{"image_size": 48, "num_classes": 2, "avg_pool_shortcut": false, "muon_scale": "match_rms_adamw", "epochs": 12.3, "lr_schedule": "cosine"}
Rows from block 2, named by matrix and row number. Rows with one number belong to one channel. Each number is 500 + 25 x the weight over the matrix's rms, rounded and kept within 0 to 999. All counts start at 0. Numbers have three digits each.
# convs0: first 3x3 conv, stride 2 (model.blocks.2.convs.0.weight, 384x192x3x3), inputs 55-65, a 3x3 kernel for each
# convs1: second 3x3 conv (model.blocks.2.convs.1.weight, 384x384x3x3, transposed), outputs 55-65, a 3x3 kernel for each
convs0.94:506503541481449538515478521495478478516504514489467484517472477475479471490492532501495529512539515539507463549583525525505498483466493498526525495505474530496462517500542533508480489518498511494507569504515537526513486495514492490488512539478548474498443488515498464507464492529513459503514487483
convs0.95:508483463471526548520470551485504508477534488507506515495506572496526510511542466508490517493497517519496504516510494497532472440414463473549498482513471527525493487498520480445487476456476522551492529494531497486506515458481500473452500539506528476493459454447499528494519521526531522485495540494
convs0.96:505498499518495499457490488517523537464530445503507521470479485463504471464486491532496498495480531543494527504493498498497491513528494506499503497476500520499530479470502525509517483536526485449503448515555527490477496491537478555540500478526491555503531538466500463524543529508530486517517492486
convs0.97:427518503558525550482525540442533460473511459479470497464488466494531489512518485495520526495516503511472522498518502515467455510467477503519490481542505511495521507482532495471503524574521499508508487490533508471528494493496495509529474513530495521518479506463492511537486502477497478507527511521
convs0.98:515482474472504504488527511510515490486473499468504486526548555498477488472531541526466452485521530457523494528477530498493527516533519515478528504514507510534521481487493494544515479490496451451500489511467485539520519504476481465494490523498484472511535496515487443451476489531513498472482485505
convs0.99:501523523501462467511513477511547515519511489555524485510472470493541478502500478534449493506552486520471524520502495500488484449486513501494522523516517503540426455506500473499541474480449503504525549519501529467468477528502504505504509534471495494519521516460487496478513492471497484509494479521
convs0.100:532505481504530488517501514480522487490495492520451526458524469522541535511531534500510440475489548484481503508489552477524435514504498500483467477519567532469513468549512517497511499481475440517536510483503522539492520512528503532475465499492509479506503519474530527494496482496481497495522495483
convs0.101:528482486519487500538484498485490513489531500501503511513458486494448469510494523500491487510493515496469513507527518470472513482486522532471508515515490489516493510467491459515545512526486539483475521502561540413504482499467538514457502503516522539523484519469485511511481531518478475505479516500
convs0.102:473503498499541512473454481518432512492511500497476482477451485489469517515517475481493501459504560466472524497500483493485537495468474474495497561487491493456500462493521467514452493528501551460526470504496526566482498484533511464477495511531488482515534496505520568533465475504487479504543524506
convs0.103:507472532472519489472479487505533501499462466475527484514537496516516486495471498538537498447546476486492530505487472493493487480502481518490477508504492572491514504509485474517459517488436479464502532530520493498495507538491476498472513473509482514530505503512486508506522504507512484497482510510
convs0.104:538520527470492476492480485495496532513475480517481506533506448501491477499537498500516491460544518455470508528487469507511526506421461531486508488484514512500527486531492509474513496502480487499491498510474539486520533483483481485523468508484493498494505488474521515529523512519450507536475464478
convs0.105:501482514485519511484530496495532542509508509461495488498544483547532517466500517522494537526471515508483465463463484461501526540514518522503517513499474511496546477490480454492507503485528510507509543519506544500497493508472503536505502498520482531480498527527544492495513514484509512514528508495
convs0.106:492492475477457515500475517500502537493515460520525537520481503499520474481496477511495537543489436527510543519492532481476495459477514519493489491506485508489547468450476535525525486454492520489511448507546482487528498513487484482486504474499494489470528499484488514509500485487528475518498471498
convs0.107:518504488518487523544513519496496465497486506483499471524506524499488502495469526501460497473514437485519447500479492531499431484544526492485543477474499508502514508512481491510477485503462452502510466491492480508481547481499469485494496530489514476483502500492518499514499467497499514482469499478
convs0.108:540475461548523546527459491517495570495504476558497438505521444541477497501497479488475467492552495492495523491558462482533491499505534492493477464497490501492421523483525547492499508497519496472471521516528479558453454500499494502517467495515486506495480464547476507491505516527493475508496509489
convs0.109:558529523497562434526485538547518491495504566509483541477452483547468492510460513474504463529468527487503487476492518514424539528490485496492502465519490504521507508504526486506462488464464480504462460479456520468499508514479500500489468447488466449541496484505505515474526478508500497540499500510
convs0.110:523496495476500431517506493540497502513511496499505488543489500531507503489531501503490494525512553503517518501520522506455486507523462494504522521504505505496449503502532480489435511535571503526468531526470496533513507500507507480489479514465473532465531494493461455467509485512480505516482460461
convs0.111:519535528519424489501503522512537505470514536499512487469466477487482469526472470526550487513508488518466449455485484475532490507532485507493522494502517496506542497465470519509528518496498516482529485523520503519516492545529508469513503454514474512546499525523465529499484482526514485457459474501
convs0.112:514511499490508506514494528494482464526540485492502531506496505532507474498525467482497514463482493462502482478494474529488486511483474525470490500502508509492526555499460533492500471548509479472516500516491476462526492531517487508518523543521521493525550496525495498529477469509526529522504506472
convs0.113:491531533519525493483446522496473489505497507464528487505533545515490530490497503538514546489526512533496521511519517519517522507507475513487457537513560490470495493468477452501516500515508491522487471513521522491489474524528508530460499502503524476508489519488486492515511527488461450471468504497
convs0.114:509513502505473486506505528498532504470498522499473479501508464517480492511494472537511551514519469514492450490546535516537485487504499529516528529462531472498533487530501526516541535510469554489485537528471524520521478535506494503498507536501528495532493512473459477463503486508498491502531488495
convs0.115:465500473506524541503458500479505522499497509517479551530513487512447460525479487513521495538497500536529482478439483503552469504523531523488515477495520512506524460496515478471522468519468509494517522552545548490498484501523522534517508502498478499480462497491530510522553459495518483513544480488
convs0.116:472486503500521489499493504493545469506477506499494490516497510490501520543482509485471484544496499463502510505486475519509470499468517481470488527484522539477515494529512468494471466491497493496457486464520492477441489483493510491471490511539468486517536515505513489517495503481485501457462522498
convs0.117:502488547491510486529480501448515496475484478493512471499476521484484504492456494520467478495462557494493499508479469468491491523520471458492479499470520545550494530498499464499537493521467485444516470491507559460531521503482469516499484525518495517522504477484495487528495524510466508516499469503
convs0.118:531457491474513500504552483527537483464496510540521508471498555480485497483486508544475542475482483503453506513460505510526495458509490446555493498480498495542546509522579525497493510502517496500486512479502447524488497538447541488504461543480473488505449472515509529485517503494501481509465497520
convs0.119:543511501508514487557546430499502542494462522465471518512469479516471503498435460518494502497506493477483523525482488459515486481502565494502472505500462496466466485502542501546537495532505492546506503540499503518454513522500493506526531501478484531479528496510546509513481547538507465479499496458
convs0.120:504506506455493458533501508491497479502520504522536492489524521529495524417472472455514499513470464533480483546505541478510433514505466499520476499495522508490524502536515562496468503488514469499485468479494479560483494501513475455555511463472536495473492513451502535509477517517476519534512504516
convs0.121:494491477507540467516536487468535468515503512519499524506550512480506439509482424513505519512548557488478475505493490499536491505495491504545505484489513467509462516511484504482482487496512519525502479525512511474499465501478520496458513504493477503518492466487473497455535466464476474470483457460
convs0.122:526496493513480513518463556481511497538486476552535529470496488529519487497455510474456496538478481523504495527513485489513469464491455557513499515473479514473457500511522541522484516517503510545510465511551491510585473510520548476527524508556514521509499507483472489508517534503538501514489486489
convs0.123:440529542509506511501525502517540477503526544508469541499502507481511505494487526501486519526520544526476493525525518506473476531550489499489546499461482498513564496525516450500470502524429497501477471534515492519535521528500507492498506549496499492514521514503513523498537500527501500478475496531
convs0.124:504513504504520467465496503516508520467499496504490518514499505535539474491499505466487470556525509464508501496487476460477526520539506507491499537503445537511484502517519476529503447496513520500510542506496479506502499478471464507486519507496468476451516499449484520508530531518510518531450522526
convs0.125:475505474455470495526473504499449490506473549472449454523521510508468506460452509498477462515520495507471512523471489524488480508453438501510463502514517495522491469475540519480509508537493505578506508492492475494486479491511513478511489532520470444526468508520446536483505548506499504460519461480
convs0.126:507499499538500422497492453491471526445507528489516470493459512497476490500538500501523499483529482502527445528504461504511495516558523488457510426500509515541461544512457505480553497531529493500540496504479518525514518516536491438548495506465558508476524503499535459506472478487516542485531545488
convs0.127:502536540501470558521494519533509555498498512448509515496491461517477495518459519510493513523478443534468499498484501571512525499506537454518451535476468499483548517495473483459518521487538470507589486420519521455483499454566515503522537514508541480534542523487517528502460488513497518501541503500
convs0.128:482449503485512496536494496458497537439480495489500512554489502492546528550503498529518543516528514499492492449481502562506513492540491504497495485561461463541505537483510522495534508521522453480506505495502508502475472443500472499473525478495458512487479439504508518520525485524514501487494526528
convs0.129:505464503501486467582529438506525509465476467477465483543520476500461532508498523517525481519515536528442530540524447482534495497532487488458449501513510514550523501501480486547521508495464467477469523495504512491454512498499497497457493504522507495490533539475515480508512504536562492496506459530
convs0.130:502519501508486554487503507506483505508470467477461544492502521518465434540497484482481518494477549495511513484473468535494530534499476505523498481497511527508514501520497459461488514484538511501493512486502505446483518484474515498488520492479511500478522496549483462529493507493480479511527488475
convs0.131:516479509521498558515484541536521496494514528542496480463500439493508520502522536483505482492492497484456479490485538430456489509450500454498512511512536547529491520538516496500507497491573511506529537463541468530487499507501487471488489506505480495493485487527552495467505503486496546481492487488
convs0.132:486486499486458496478473517493536507458476492502528521508527519487489447504497485497486516508503527486495474480501458473519513501472492528497499525454483476473516492508490490526519522530473490540527541527490501411525484463474494527519518503477515507505477463487477496511498496486506505566465549482
convs0.133:486504508462495528492512484495511509469488491467510512482522518509520495481525503496493498488541503493506474462484443480479505496530460470539475505484514481499516518481477491480509511480487524486495470530501484490494473505488507488505478529565471484495483501526487518501496506469495489448505480473
convs0.134:531483500549522523483473509476514485513527487492484497491499508509496521441523521536468475504485446476474483511535523496515501486493436473542505502504478500510476495532544508498492516467491524470528529482502485522515526532463502510505496499559494462500451521472510554414538493502468464498477513460
convs0.135:498490455524495532526499487517531494513529470526433524545510508509515485539526526496498436509517508527532482525548495517436508487445455466518511510502521527478460533528457499545520438528519497505465501483497530517533479481549478509511480508543483545477499501504439478547483510503496487506489536461
convs0.136:489490456468508508480520511488499491521527489497512521524490451511497480535496519521455526481534474463485523517467500483552475508505506516536495553469551519498468518525487492500536487475477476473455543495487520498518487505468502493522513535447540522485545478511484498445503530500515467468429502505
convs0.137:540520483541531483511497489474504475493468496484502520485450492497496509521490521496517489520515509514566533517522500485523473481533513491488483444480498507455495491495463508490499497465530452472453517486524518498516477514507513476532525536517471528534464516463515478482486533487515530487482489528
convs0.138:499488479469501517489495524507514506511563475482506485500471489535509540486505465532499504482496513508494507449493496487490481483491489518461524461462501443471437512495515496524510464527493483459513459462469488483494490511480516488501514488516533487508477498488499490481557527536467504534495470513
convs0.139:493487537542542499472497516459492511516541486487511500490488535537441458501513486502451504505476514507501542510447427508501526491494465528489447479508516484477501480490535472482460499501459504482526491522476467497505479497504502528527484486497473467502551473494484503512475501509526521472530476498
convs0.140:520489514525501530528455511515489465518500516496523459514519493499484548535570558464477481502485509466509525519486500516476502483494516539506488521501488496514511445453411489511487536520505531560492506499544484476505544507547550507469530558471470511495453526495511529492493438535478517520499462485
convs0.141:473512497442471460511506498540497507534540526494518460495489562500479454521490469492529528501476549468497516461519489500500489526499464508480511521490489472511527474507498543512532478541467445529512521502490467485478505531537505541475508499494501505491497522517542497552513536503502532485511517498
convs0.142:486475509521493506473560494501511529473492477507492492488483507492495553461491511480507511490542514544496474476515496454470476489471530483499524515519473473515506482531495497506478481492507569525468471468531509491504552541487480477445498498494539533482478484498508485514482466506465502566504491498
convs0.143:483524508519547521530532475521495508571509512483463457554494511504511494472454529465492471420546531506469486515470545483476485533519520514517471515487506476487470512525520519534506492546501524487429512488501535515480482497502512501493491502507473485536459511482491518521492489490527487487506495496
convs0.144:506479482479542514504502477507474475486466483527507521476477513500484525530465498480477512513526493496471528535558569479473508521475517484533511483504487478531469478514501510512541536531472547462444509498532499530520511487502475494475508514471508457466516482484479487499516514474488493488448490526
convs0.145:440511509523482524542551505484534535494539452477485503512518489488466459507521496458507473479507500484561481497507473533507504500517497496475478507531477465546519511509459511527482527529520480457465539477484510472486532517447489509502505521547464529510528505514524436498531521511510509495516517513
convs0.146:504509505488497509492484461456502534478471489482494525493485504473531565517515510509507506526501482503461521491495493487492510497495522510504526508533529452491500458477543481483500522519483482480506484468497538496503503503486526551470506491568483496494494463481498488540488504472477492492491540510
convs0.147:495486522489515509474523473481481496519509510483463526523518496505537549477498502462484499494507527469485514492500483480485470503521525509489505530529519543512486497468472520533523455482488489465501506519522506494477469517516499477468491502498549520503513514501520512511466535526506503489515514482
convs0.148:470480462466464446500554551482525494507520495508512513496480488523461519534511508517541470495501463487496468491504521445459498507487513477483483452511490451503505473473538515499513501507520508495506464515507483474505501514497547484504510526521506473511489512467516471486469514482486504530479534500
convs0.149:500459569485470539537494484508475505494515475504524475494490533497499482511530497502495514517500503457479542460485517482467545512504517492529491519506510546488523492456513462534495510502492510500488487528513508493491461536461519494492472471511501507510501491480448514497456488507467543484476515515
convs0.150:510505488526482499508452484507474493516514467513489456452501532526465491498500514488497470489542534500513475484491527467469465518459499519518496479482554501477452502530544526478513507481495515491488464511455508476470493493457499481490515474485504527530469497519480471521493477508505485495509515502
convs0.151:514506462504493506494521527526510511472502527526477506516533510505465572524531515505512476477541489546518477501475535474475477535496509488488483505504455447477512525494530510513489524530511518491523460513459507503520491506513520477508493509495479541542544497465537486453528500509478479490489485535
convs0.152:516494520521484496478513506501480497503520471505495485499484529549520534535545533545521572459484491481499512487518519525508467466466498520506517487488485476494514494513501556488533470456481501478478475535513465489470494541480486493474519475530528483493536514524500473480495517471534500504469507476
convs0.153:505492488527470511545498509510454534497484467552477507472523464537537487483461506520475538532491478497521518516505449545509491513512467480510487490519512496495491514493491512500444499482517473485487497502475511512495483448530464524501497508524493454498504505499504471463524503467500493500507524493
convs0.154:477538514522491530510501536436503502525531514466458504494505525494520539518506533521495496523481521540493503474479471493499532498554482479494502482510499474507493487498498459488543537498448522518523460514490483486514485532467500520466464532496524510544479519506518501488479468514493511490495462472
convs0.155:499518514502477518496515519492521479487488510560526515512483463470523504498469485510515500539518480526525551479459482461439473503503518502504503463513489510504487484516495517497484503493540514525515485494506456458526549523539447502446503463502518488500508488534472525498490514504460475488503513482
convs0.156:492513563470525499459462526492527475509511453515500509493516493528497510480504499506505497519514502488483520517538490466532474473513458497513533485531515484496484513496518498557477521478515480508504501437493505558473477509449511465498498484503505502514478513489439518546488517514540460506515540475
convs0.157:523507518553502532497469527478511497513479456514480524507494543485535462466467503513515499520483465497480534489451514528521491558526487434490483505537495492486496483501490507543497504529493526464525501495467470485488480475489471492501500482484530522519529517538558504505503484515512501486512488481
convs0.158:487501506501527480484521503525500486497486477504453516470491459486475551528462516537551507515500480492501476481518443526490504446509484518494520500494480527502447516507530522486488496492536468491504554507509478520464491509497488485495528505531518495545520480545495517532519488495500486485538509515
convs0.159:470503543475488511508531521503485470457512437497503496498456496523465475522423472507515490531535501479551514510523511500509497540520465487519458461501496541502546485491486533502494486494449485543496501589464432505499490498502480472514497491532502539532459527520525524455471524509528486526500506470
convs1.94:465480495493501454502488470495528508492519485532522518497507530483476478474472491470503491520477479505469506485516497490515466537493496517522519516481521481487485446524483509512503500493523507504507483502512458532500472468491508491506514534521514536535515520485494487513483508449479446528470499517
convs1.95:487530549521455471519483508509528486543473519491462509550472500521499456507507494503462469514511538477512498498453535497552472514487495518465471547492505494509539503475521522491508515532452489494534518546424460470491495471525484477503526535504478496464458503489539531500495505498478480469503467491
convs1.96:502483477463503465486492465455493487480473525523500508455441463509501528472475531516558524542515482481480458484471506511526500473486538492497472522472514465501501552501487502490501496468475487494462544495511504510544522455539507515524465546500534493504572556532493512537509514479457521437492532444
convs1.97:508547480490474492513511484528461486545484522505459485554511491497495482506543491501525521509435474494512483561504488515541498466507509541486541538522470490505493491512477504553521503501479518479469456493486520520511456498467487482487512494512519498489514454478475482499551522477488434498531525500
convs1.98:490509487501521525508486447465496499502536468544493464524467535529488440459485519492540480473528504541494502554480504505463533476495480524505520505495461525470526523494533464547517528525500502502476513540535495541516505515489488510500532509486518522477491553505472466553462509500552462507501487473
convs1.99:525494517512473521480475508518536508544490468442488477508502499494526476477488489479493491485483493476516526521523464496489485566502532513501469490482484513531467532490517496537485462485499494535511526503519531524506492468511488494495511508491523515509484478535517519493502488467483485500503472531
convs1.100:459477464509487505511511541464521476550541540518545475500485503507468522496488503492509519499507487490484473505461459484511513507513548482507477537487501542448542491522488471512486504520522506470480519534511483487495497494474507517507456456503465497513444481479508465507507481525504481519529521495
convs1.101:509502476536520506498527486513492481468505533473497543546529495522532489512503515509527494526505539528485472551495451525428475504495464504495461454514496487453512502545447511473494495495523492543471528485502472529537499483525492470498502598505471509475486492475472529526528496519516512522543507507
convs1.102:514524477519506531505473454486543525497519530471522511470520496523493513477461468484508502541461554506500520524448473467467525498476523514482539543513546562482501545510512525483535534537496478549465547493450515484485521510475534481509519466496530506548486456517487484489490508532483551468463518499
convs1.103:457497471511520511509512495499463475501517547450546473553471524531493514495509490479508508471481464494515448490500523536485489491466479507535491525479474478505491488515536495460469536571489455489461503514519500509457540516473516499501516494508476530487475499473521508510541530506500548512503481490
convs1.104:488477527471462547515505523484470463473494513509513507470476527503523541508462456451525479464534511476493524520487501479508501542521532548491511528536428520462488474512495486480486498526495492473509461504518469534538492446501548473487487486492498465483480486493469545496523542502501495505490528516
convs1.105:462515478495485534466514531498513494527464504518477518527496516511509516478542472526502469534509523472455528478485515496484519511504514501484466486526521545530539482513517480453533499463499501494484537496526510488513514487521467508504531521509478503518489509490500493538484506487474485545466508482
convs1.106:452492513547536499539482482525540497505510495482444489458476491457538539500468473516495491528496511492501518499504523501528540480480469490484512499504557479474517453491521499509486504453541505543515479493439496487501453553490497533558520478518505494487523451496498501541479469503453472469489514482
convs1.107:531505525477499513492522474537494495516537512490493497502472523466512470498520471469505478513577525499472488518475502502491496491501517511454463473514514474492517470477539486543496495518520465509499514482455529460458498505496505522473472511502496493516483516491472514542523509502495506527499499528
convs1.108:490506516477500481534508479498518508507463521518498489492453534520481497500511513499463468476497531499466484491500495539498479537492468546448521549470499506537515539466511499504480539554512498467467487520501521480506504456486524501535488455514519516476496511552518507505480492542455482430464553512
convs1.109:493532493500526533509454474506509485518481520444498527475531520443473492464444492487539479488528480473523557499481502495469511497523520487486521532503485491452521457507523537475542471481491523493550490474522505497525482513500503495510503500515457484452469497494507507529510493519486516509516466550
convs1.110:470489511490515555534522478486528529496503501539459505496504510493458497481520497515517547476486494484496520535495463515505511522520508504488498476532501552483515524544540538510500496486521495499505487510481507481484478503486455504503482477518498497455515467481462496509507492561501505488485502493
convs1.111:494543482473475502462502470486483487458530520474484463504478536473506525476511482515457459476502477548501522513526454526487515495486483510531468466485513506446489508494503530439484531499474508512510525467536518459467515511462472509462534511521511492506458495478507507480499507495511507525501468517
convs1.112:486485503510483512513513484496469489500470521528544518517516486486475527478527506469511441501510537487507486463510526416480466531513503502523478492485524495502531508522493480486542510512489465520492479527524514506510490518526527494501471512475459509504515516481541517477515530508480509492488518492
convs1.113:533481515476529509520522503505456533481531509533522518466504429496497515458495500498525483514556534519558502487486485519519525491537498506553471489524491550499531506500503534524479498526478484481481491545544439456520529489504513520499473513523571455487491485522535520512508554495505529541493522483
convs1.114:493490567526429509488515500509474463477541483491467541541539508469518492509492483500484490517499521532497483518521515489518484461471502511485517509501512505464502511462502514593540479518502520537492520484473509479477488481486484543558512483523509468507541491497455511482497521492489501455521519519
convs1.115:517496531539473511532522451493498497529513471487526517499524474521520501491497496546499497492561501492484483515504461513506502458525504533525500532539507533520504490537511522506502480494482509489470519492526511497482495540483541490533529498489509484510511508491484514451509537524482490550508471499
convs1.116:500452455503498516442487464444505465534453473531468468481477516463476471440494486483489500499509474517524508516523484481488487455507505472474518492532498551482507532521513516535492507518539496439498466572486526477494469485519492476479462511482544477508494508509475496517457497527514509434492527481
convs1.117:485512537533522499471481478501509477515490531485489532521496522540454541524516501489523485482491509500494511489463516490506466509453498457455536498499499479477459517470449474507491469486521500501526509522518502490476505497521551487538523495521494496480504517490501470486469523478520520515481509493
convs1.118:542498463447551497492493518508483494491474487499452547460496491521481482480524503529491503534525510501454489499496531500481519471470493510514502479494491460514483509500534511483483474512520512451497510509493477494479518493531510512489516500469489508460499478505520466529529509488507520512470497497
convs1.119:452470521456496502465474502540517519500478521513493495536460505480529481512478475501491561480474519450476513441493499505453483546531518516508493483520510516508497524520506470482481535472496514500505486516515499453519523542569463495457490481474482486492495531507498473506521518521505542518507495544
convs1.120:496498552487495524473528462498535511492508497483530513494476515491537500488506548510539500494514485510468482537459535509441489454499520505464514468469503504477507491513516492508517542493495466448509572476513489520473507490504538459521474507464559512522491518521549494494485494504482504526530507522
convs1.121:496482494514501494489482478483518501494493547530478493497488490509457520492511475472543491516560519497513490479494497493458519568522525471501483498488523550496514528494554490492550452481502499483432494496524533516482523495508481467522466529470477480500453507448483473494493490502480540457481463461
convs1.122:526455503541506510501564519502486526495536529520490470520502535535505484482526467490503526506478483445459508534503499532516483545474528481528486532485526505509505456496550531422497517497500529468518470478526510503491478472577468492519517517483516497457422457448509454498511504494508505480540490495
convs1.123:493491499480502516472487530529508460478468531515486505517455500470474535508487498500488520506518477489517504496528477501481489497519486505504508495442470542492549517459527511481516511516487495491534524495536500508516464517492501497523528492475481516501522460486496502495476537518512523429501508561
convs1.124:508523467474503522491493539472501483515461499504505504509499481513474490521513511549512478495503521481481546513456498483483504492532484487496487494500483522476510529490491448482504537492514465507462452534541491542502509467521526508520550481434495529523500454511522518531514477500506447519521509535
convs1.125:481516503468495514501517498508517465516514526512534513510468485489536502503543541503465510526542474505516522499481504527511500502512527491519472519492487512512426476493474493493479543506480511504522511483479468504505484487487502473493502506501448488562519524500469490517489539494546515490489500491
convs1.126:512523451485522509508493519491502508521483499477517490511509509492495461466473493466490498495506518539511463505480547497473516524511515534535472528517447496501489468504538514516492500527536552518490483544486490539483513464499495517508523493505519452466497499489533452502505543473473511491503545510
convs1.127:521494477499544487460514523495463501445492495541533521517479453508518470501484530540540490489473485533494464509483455534463504475496511521514509519471459547521470553490518527496491489490495478526499507515516526456493505524525527472486534509484448475518497460502496461506525504509493479495491490517
convs1.128:490517459488555515529436515514490506525483513503499489491541477469495474492456488516456511495471513547460507512506481515549496502533482525479487487506506511498524509468498486478554450502477503471512521492516534505504509514519509501485543521498487470501511494507500492492496478514525516502534514517
convs1.129:505479510493467488512470468449497528490451470491499525500503522458470513510516542513490514537486527469557481508548494517505550481453501489483543504496500494520465483521472462523515503470478493498522488506518471533507499460462438494498559525503479488483482490503521500477484537505484456548511464509
convs1.130:503507497500511485480498509472541520480517525531512461492492505521495505487484471476462502503485564514463530500488449478465449538488509479493533493476495484499513534530479524482485506456435455505507519470453460462474482507479541477458478504522486513490503464462476515502528471501511499486503479514
convs1.131:481543521527514478482528494523507517503510516540482530493476502487504476483526469502465529480503454491499505522500460459502524525485501479540520501492505540451499499535479510523511480484495472521502554467535489453502478490517490498484426462526475530489491485451496492517522502561454488522543484525
convs1.132:521537493535488469477453480493456485480464474513514524529502455494523515499504461495504507526467485482518474500477518474505496492477470543483562497494532484529476501495509501469462464503509502504485528504531504492529494485557512489504454481510532487502491503512475473499495476478503508529492553487
convs1.133:488489485535467487511525538526490488489458474514553472528495512527452546527447495515480513499494546539535534504548504512525485535465498534494500535480550487515508507470512486546480519501495487480487527543524491496536497513550526510454535519504491452513462505553501507498496480525498542524494505499
convs1.134:493492444498529511499523516487500513499497544481480482519471523471474550531479519473482514507464504452492486493498515511482547462469531471497526514460470491530454537509495539514509526475513517513533510489482482494519503505554479514482458524511535479514508495501479501503496449516509522505446548500
convs1.135:504498501512496486499482520503513495515488530472475529502499480473511500473525486517471484498549514509517456506487521513487493506499523465503481491467489498496497492523493523524545492489512502516495517512483500469518460503475521519502481491498508479483464511519522560499506514495496527476469447509
convs1.136:521533498487448494510499469467532526509466506475528473477480515464531509479483436472490485486534534492502497528502504497551513515517533544460521474487464486496460470491506486521476505496521488491499474550502509500553510493471503509451500488512517490489506501519512507503492480508494532454479515501
convs1.137:509509485467511480497486492484501518485519503481502470534470509475483469482485485488494526489504479505470507545503524492483460479522476540538511533492496499506537495467542494513486476485558504528481519473500504475500463501499540529483505536511545496497475501504510539500483536487489542466526501476
convs1.138:442538543486465534521498499486510509515484486495495507471506508465548530466558521457497519482477498522496492523483489526525498501541458517528480506482495526491479531485535522478525487490480455480498484508492523501501492477530515513495499495500461481502456497447476503520527490503497525514487505527
convs1.139:500520494497462505490468467478506502481495445506462524556482484516500502493505542514501502479481491495531520518516531499534481488502511458469527501533480487523507445480503470478491491531501523504499494488471521494513546474449490477491522509451518500464499471520462526543504533506446485496504501487
convs1.140:501491506468495439502488505516532451514518490520458524461522487519522508488524549477496515535497471520473461525449506474500505518484439478507485522537572488491527511529497511475501564504508497510525516520511471506513505493499484464503459487493518520497479541469491460491518523496468514473523541463
convs1.141:502490529523530478475481447475458465489463522520518503492482502493469478515510467489498510524465514515456460474475478483440465555444508508493505537485444509477494470514506501495491488510440476518525500523564493506497507481469465499498461510526483537486496550473511487506456492480506514537518512577
convs1.142:482475482508523451471507542533480495482505506512474502508465506507495515490480502512498544497525549510500471493470497540508502485446516490471461495499452487491493489523516468520541528517445478491518544489515537509504503559464482519519516523458491505468505539497483490453481502552467543570476513509
convs1.143:461530495488459542493553489528468503535498459504464511513503494541474521514471481495517506513486495524559537518496482501467482491501495492498475506479517475521468483472522478528454495466502475482450470515514440516487472497515476521504500515527471503530505511493504494489489496511520509505508469449
convs1.144:478506503479497506507507476500503486442510517460496491494452479530502511525481526510555450481517512508507476531537512550504482508501490494488471505553529504502490507501504486520503470485519517472471503544528513523516526510502474498496507537480551510504522504501508528530526483532481519495495531501
convs1.145:499488524480539474494513465479546482524503494480482513484529497494498500487524496471481470506490487531509510492490502532500522508527485490490500477523523476502477443510489513500502499472536519475527529528495512509517495506497497541560544504528487516477562528513493535493479518501455502522529474518
convs1.146:480502466508524502502461496515525537536530517555489533491528510452504477500469469499482521485479498504553512487518527446503478492480513464504506528474490513532501505508514476481474520520487515536481472458503496497542523473518488501491524512484487543507562526530483543497493440509505572503466564502
convs1.147:534486458561488451480533452499454547515532500516473481497501511534504482544509514481531506466546462496448523515447500517507485473479480478521499517504446495489520490513494463487494493518497523514550474519482496520523561495522501520484506531470460497504508503528498527503511496494516531527486499499
convs1.148:508476492498514501510479508490486531480515504508530503476484503482535498537498493483483496513462524522492513483497524561500473519508455531512492450537466500513467483509490477499466496522518517533498489527474507468539512512514499527491476495522509515492496493503502485488468486489509489499488492507
convs1.149:475489516461532469528556529497492477510534504479528502533494504513484461495471496509515491547474457516498481500530496549536468525496466503510515553540513488506462521484463532495481519468432495469474500524471500522496507561535483479508496502519489493462486543490486500488498513543493471473491480510
convs1.150:487471480521497507514483471476494522500522484483484500530490546520466469446502490493483464482487519498464494495482477555491484514532502485481553512596524500499511473479471454481492482504497511528530504478549499496520507561498441473510509496443479533523437511523499492470482534514495464530482518472
convs1.151:498508498538501515512509452503515521527458532504502528491511523469492543470592510513528467484477503480484467539498496492527480499508509486487482514458489465467488485521506491504464495449511468513495514492535522474517497541502488505478515459523464544498465495526503477500506491486486490534502541479
convs1.152:510520504498477517530499454508493531498489524514476503547491491498510506428494507500521521515474504526515521533474546498529521506485509504511520543470546504493535541476525500476490513485527502482485482542484518514509505518490485519510512517511504511539506520485519508520475489496496540550503497518
convs1.153:508484515556500490485482455473502449539480473478515483531482480517511460469478467523538499492510521523494522530449509490506495493496481539474482508525494517532478453539531471473514506458514473493489473521476473506508484462510540483496545510499479488525487501475468561486514461535511492496492496504
convs1.154:524512487501465520537498474464514535543482478508474498492474494493496510482528470522522475496502495509503463534536529454499507521508520486518453481480493523527543519485561507492509522515506465535494521487499484521449507505512491481546521523498505484510524515492450515479528492465501525552508468500
convs1.155:471497531518504471470507482511509483477516477507509491505537546504490514544517476485437498508540504521473511510463504517493489463498489541480500496496521528533546519500482471490524518513438493500498495500465517462516481502509487495458501522481512504518497519495474540452490498554423495539454496460
convs1.156:472506494498484529510511489532506498487489568489473533511489490475482516528565519506522464482494484484517521520497484538478540519482513488454535519496491499510512525486511459475505501511509499467495497540470491503505501474468498466462511534505478511512488514494496511530500540461543492504503521548
convs1.157:480531518477488488469502490533490483507463498437440502527473495483522468464496465477493512501482429487465483532505465502486528505480506475454497497479471470487493556467520515577467491496497504512471520501480476479510533522516483504457486515510482501452524519465463476505473507492431506558523519523
convs1.158:440475469502504517526531536506495473515481516491500492521518544452504507486449502488487488493499516450528482477520502537513555503512506531497457486524552481484490510469522527485485454522500522516544508538476464491491478518517482482516468496474486498510537472521573532509520489437484511499482466499
convs1.159:493464497490483535489487458479500478523486477530536475499475489523473497511460531492458477477513474527538479501465494515458522496564469509463469519485524470498477471521541496439508483500522529470535494489492481434492477508514480518511472473511485488529511542528493527479492505529538515513506491525